config.yaml
encoder_arch: "efficientnet"
model: "contrastive image-text model"
dataset: "views of escape-time and Newton fractals"
train_examples: 145000
image_size: 64
crop_scale_min: 1
horizontal_flip: true
translate: 0.06
color_jitter: 0.2
tokenizer: "word"
vocab_size: 29
loss: "softmax"
embed_dim: 256
encoder_norm: "batchnorm"
encoder_activation: "gelu"
encoder_channel_attention: "se"
encoder_drop_path: 0.1
encoder_depths: [3, 3, 9, 3]
encoder_kernel_size: 3
encoder_stem: "deep"
encoder_expansion: 3
encoder_widths: [16, 24, 48, 80]
text_encoder_causal: true
text_encoder_width: 320
text_encoder_layers: 6
text_encoder_norm: "layernorm"
text_encoder_norm_position: "pre"
text_encoder_activation: "squared_relu"
text_encoder_mlp_ratio: 3
text_encoder_head_dim: 64
text_encoder_fused_qkv: false
text_encoder_bias: "all"
text_encoder_qk_norm: false
text_encoder_parallel_block: false
text_encoder_dropout: 0.05
text_encoder_inner_norm: true
text_encoder_positions: "rope"
init: "trunc_normal_002"
residual_init: "scaled_by_depth"
optimizer: "adamw"
lr: 0.0015
beta1: 0.9
beta2: 0.999
eps: 1e-10
grad_clip: 0.5
cautious_weight_decay: true
steps: 2900
batch_size: 128
epochs: 2.6
lr_schedule: "cosine"
final_lr_fraction: 0
warmup_steps: 580
weight_decay: 0.4
Rows from block 6 of the image encoder of a small contrastive image-text model, named by matrix and row number. Rows with one number belong to one channel. Each number is 500 + 40 x the weight over its row's rms, rounded and kept within 0 to 999. All counts start at 0. Numbers have three digits each.
After each channel's rows are labels from the 100 images, of 14976, where the channel reaches its highest value: "strongest on" is what is common among them; "patch colour" is the nearest of a few named colours to the mean colour under the peak. Only what is clearly more common there than usual is listed. The data: views of escape-time and Newton fractals.
# convs0: expand pointwise conv (encoder.blocks.6.convs.0.weight, 72x24x1x1), inputs 0-23
# convs1: depthwise 3x3 conv, stride 2 (encoder.blocks.6.convs.1.weight, 72x1x3x3), a 3x3 kernel
# convs2: project pointwise conv (encoder.blocks.6.convs.2.weight, 48x72x1x1, transposed), outputs 0-47

convs0.23:465529560490534493516506488453490501428441552446507487536427479534476572
convs1.23:496481438511520545484563559
convs2.23:504504499513488459503496513468524484464567470527519581506507507412473522515486506470505383509520490499486501419530480373499458479495527459563533
strongest on: dark; tricorn
patch colour: black

convs0.50:463503374566518509518488514542451498524467521484515469504515541491537433
convs1.50:492524492503573552518505573
convs2.50:555493450474519537569527448495546537543456571504478428514475514593520468524535507443487568567537482508567464517488544514502559480527511535466508
strongest on: grey; burning ship
patch colour: brown

convs0.58:524506530509467492504554531369512494432514474472501544494480447523466537
convs1.58:460454515495548547527547555
convs2.58:545451453446518435518510561500471573402519448484468549514514551421494521503501458472411468477477471464466511510475529483550528502505443457493485
strongest on: warm; Mandelbrot set
patch colour: brown

convs0.41:539564493473481520500541475525478505556464561525461550515572493541589510
convs1.41:523575533529573516515522491
convs2.41:439498555511602448544531525460503478524554455559480483460501489540533568485497513554450495497551496509457510512522581543447496464503441553461469
strongest on: Mandelbrot set
patch colour: black

convs0.56:521466511547489566513543481489483462492486484489517433471507479407449412
convs1.56:468454493460430455497457469
convs2.56:434531553532532468501588584488460441538478461527511571451504512512509539450465497544487474458508476534426488456525541518430436490481480531473500
strongest on: dark; Mandelbrot set
patch colour: black

convs0.29:449522482577548469565478539501469550527442545529497460483497510422496467
convs1.29:500507514527568575455512534
convs2.29:506544479501516545522494466502554487470535540499486503524501503600589562503567450462529549595501459551525475459510500422450505506500501559495529
strongest on: grey; Mandelbrot set
patch colour: grey; pink

convs0.4:479518520502495476555557482498452498536503587457454520509482539578486579
convs1.4:520489534488485449464419456
convs2.4:515531495505488502470446493535494484536474562492456387487437516480517431558517537505495493531535536515541455589462477436555569558477506502470487
strongest on: Mandelbrot set; warm
patch colour: brown

convs0.54:499415464550510465501535463443546491472514492552534468527560480489533422
convs1.54:503525504477457482453414462
convs2.54:486567462544494459543518522453432455503531446517495555474465493471555575424532505515526517490530435534466455451472455509409447519474515517467488
strongest on: Mandelbrot set; grey
patch colour: black

convs0.70:485465480489567424505478525490523496444572426524548470572519495512523478
convs1.70:467498522483428544526432506
convs2.70:519480565457447471531475496409534537480527508573418514533533411511522559505538510526500500457472499453525538545525472566521477442547512489499549
strongest on: Julia set; cubic Julia set
patch colour: grey

convs0.33:518567531536560535546526494521493514441472588458504450503455475477450533
convs1.33:494487546492498528557559433
convs2.33:519493458517415495509510500490549552470493546511467497525480533466499486457516537467515438555555498495509504451511528352557501564479524437520537
strongest on: dark
patch colour: black

convs0.12:520469436557539523438511523399504495470527534476455550507501430490491495
convs1.12:471502512503541550542554567
convs2.12:537466478450473431486514533570431613467485568492471495483458572469518498541483454455452483544561499470492508503459512507555457533527519525464524
strongest on: warm; burning ship
patch colour: brown

convs0.31:500532482503496506582464525547559487480525556469487389509526512441519503
convs1.31:455452472457458517495555548
convs2.31:441514519510549508496485512478458425441535454532527518482536520564485477501542538506469549482568544504436483475523585457463560462470401480512490
strongest on: vivid; pastel
patch colour: grey

convs0.46:529496514577449492507518537437534472523494509521525451465511424457423453
convs1.46:514476479477437423486455479
convs2.46:428604560543565484502554570479477416545494468538498521454482509523523526466497496514523505462544491563477471493504527522431446459484486553464507
strongest on: Mandelbrot set
patch colour: black

convs0.17:495504443527477505461448579508564542512540528519462505497389504518479511
convs1.17:473445458433480538484545513
convs2.17:505457536470446464485429476503532517516524494578506533508567446522479483577543508517462498544562543498495490496493452536543511407559481499543584
strongest on: pastel; Julia set
patch colour: grey

convs0.47:516475502532509498502520533448479549463485520525545476506511385415484444
convs1.47:441445502463508555505536546
convs2.47:482516506519515427503430523522486510413510486536415508460491523516556526540546503458506488559539492501431557524473550429468478526556422530466518
strongest on: grey; Mandelbrot set
patch colour: grey

convs0.25:453556492545464461589481561525489495477431484508492428511464520484549508
convs1.25:476497519443521552445508563
convs2.25:458493480489494545542510463457590484455547515515476500564558482577464475452540489483491516540500478494498516471550556386450515492489440457556500
strongest on: pastel; Mandelbrot set
patch colour: grey; pink

convs0.27:526535487518542507468582507442445527467506493464475540532485386506493482
convs1.27:468501499485519538500590557
convs2.27:621492442480447473471454568493407582439502500481464496501467515473546524523515451438488518510518526459472504490483497485525500501545512557447538
strongest on: warm
patch colour: brown; orange

convs0.37:524486507586453506541542503456578453438510532521528484520488449450520458
convs1.37:481536492531580554464508532
convs2.37:509490467468487485500531503580537556496492474493468484496527549470449520467508511478430545486517530516478475620501446526522509550508395538424453
strongest on: pastel; vivid
patch colour: grey

convs0.38:458509529534560532538484431475480452454502553427485450507494536481493574
convs1.38:511528518536564565507537547
convs2.38:491507495471454508491509432567535504474492555486527522477510463535448488570462497478541466556493556534538544413502532440562419497526546529546555
strongest on: dark; Mandelbrot set
patch colour: black

convs0.6:512530464523469553553539484542491498568541503457500415495525493446532427
convs1.6:499482492505483459466453407
convs2.6:436501518519450477524532439555479559445524478502505540529530513430480489535467484460498425508579467531491556458447498498468428553547529437507541
strongest on: dark
patch colour: black

convs0.55:479486455526483533496488520507543505511562582460549477516403500540436522
convs1.55:489473479473437445466444466
convs2.55:493573512579495493418474498530474464453534454481566502483486480487500518538562534460556553458546511565475474527436491489458519491583450555503506
strongest on: Mandelbrot set; burning ship
patch colour: black

convs0.35:442427539487413524571504504430543464474447480483526518493509524529503514
convs1.35:471494502474545560493551568
convs2.35:477433511462560489556541445564579500437503481472552548531570492461423475497486494549521465475434485511527550515513459496503492479521449491538435
strongest on: cool; burning ship
patch colour: blue; green

convs0.7:467539471520552569490518493506521498432555407498503481479502553545564490
convs1.7:494488486467434456485441446
convs2.7:526534444531501540520527536464428460475509477440508560487423496507540566396537509496512526493470434469479405489467464477497489535457487511495446
strongest on: dark; Mandelbrot set
patch colour: black

convs0.21:550536537483464495499516584464581514468502450547532507455489455449466460
convs1.21:498465464466445459483431468
convs2.21:491568503509482523477539425529520480501498542501525533492478504539553492507489480465568545541473474561534523431482501537450426450571592567511539
strongest on: grey
patch colour: grey

convs0.13:553493461490541505385485458524488479518531514476527530475486475477506400
convs1.13:477492525498568559528547544
convs2.13:522534485532494488465451496491452479505405533500452438459428482523593471476513549563494550532536499480527482538477426546550507505499503527418479
strongest on: earthy; burning ship
patch colour: brown

convs0.15:588557501508521518495440490547543394483517482497504440500475524468525491
convs1.15:499459455473514541453539566
convs2.15:428541533515483511492457523454476458507511488495442412499491471473465455495532587542491478443589535471519454567479517480513513520452458423522461
strongest on: vivid
patch colour: green

convs0.22:509432495547495527497455535539533516545553550516504510501420514531407523
convs1.22:524528502526570547520557539
convs2.22:500488492480520513545533474483504552483442530516434495505448540505517479422483489544484472591433431465543450497543444501529469580417492461501492
strongest on: tricorn
patch colour: brown

convs0.14:456492471557510474570488486536440497576432501512486467500545580486505471
convs1.14:490501531523573569508546523
convs2.14:571481464517525565556465457510587500464562505458497494516525492540498512537598519440501546550465469514533480519500492456497573410506509536516521
strongest on: grey; tricorn
patch colour: grey

convs0.49:497396413543496503476446539506521472486593472538482506490507503513503507
convs1.49:448415452501504486480532525
convs2.49:556481454468481461472435443412466499459523477535464481484512460480522535457571491567478484558564500485544482498512493489503526400530441449491461
strongest on: pastel; Julia set
patch colour: grey

convs0.39:476447442520523554518559473476534495462567432470517482563533499502565511
convs1.39:486439475495462425495493448
convs2.39:509501494564510517531475560421456473497519500447458503513440461485524575454534503522507477550429412440521418477468473453497460486440520491519481
strongest on: dark; Mandelbrot set
patch colour: black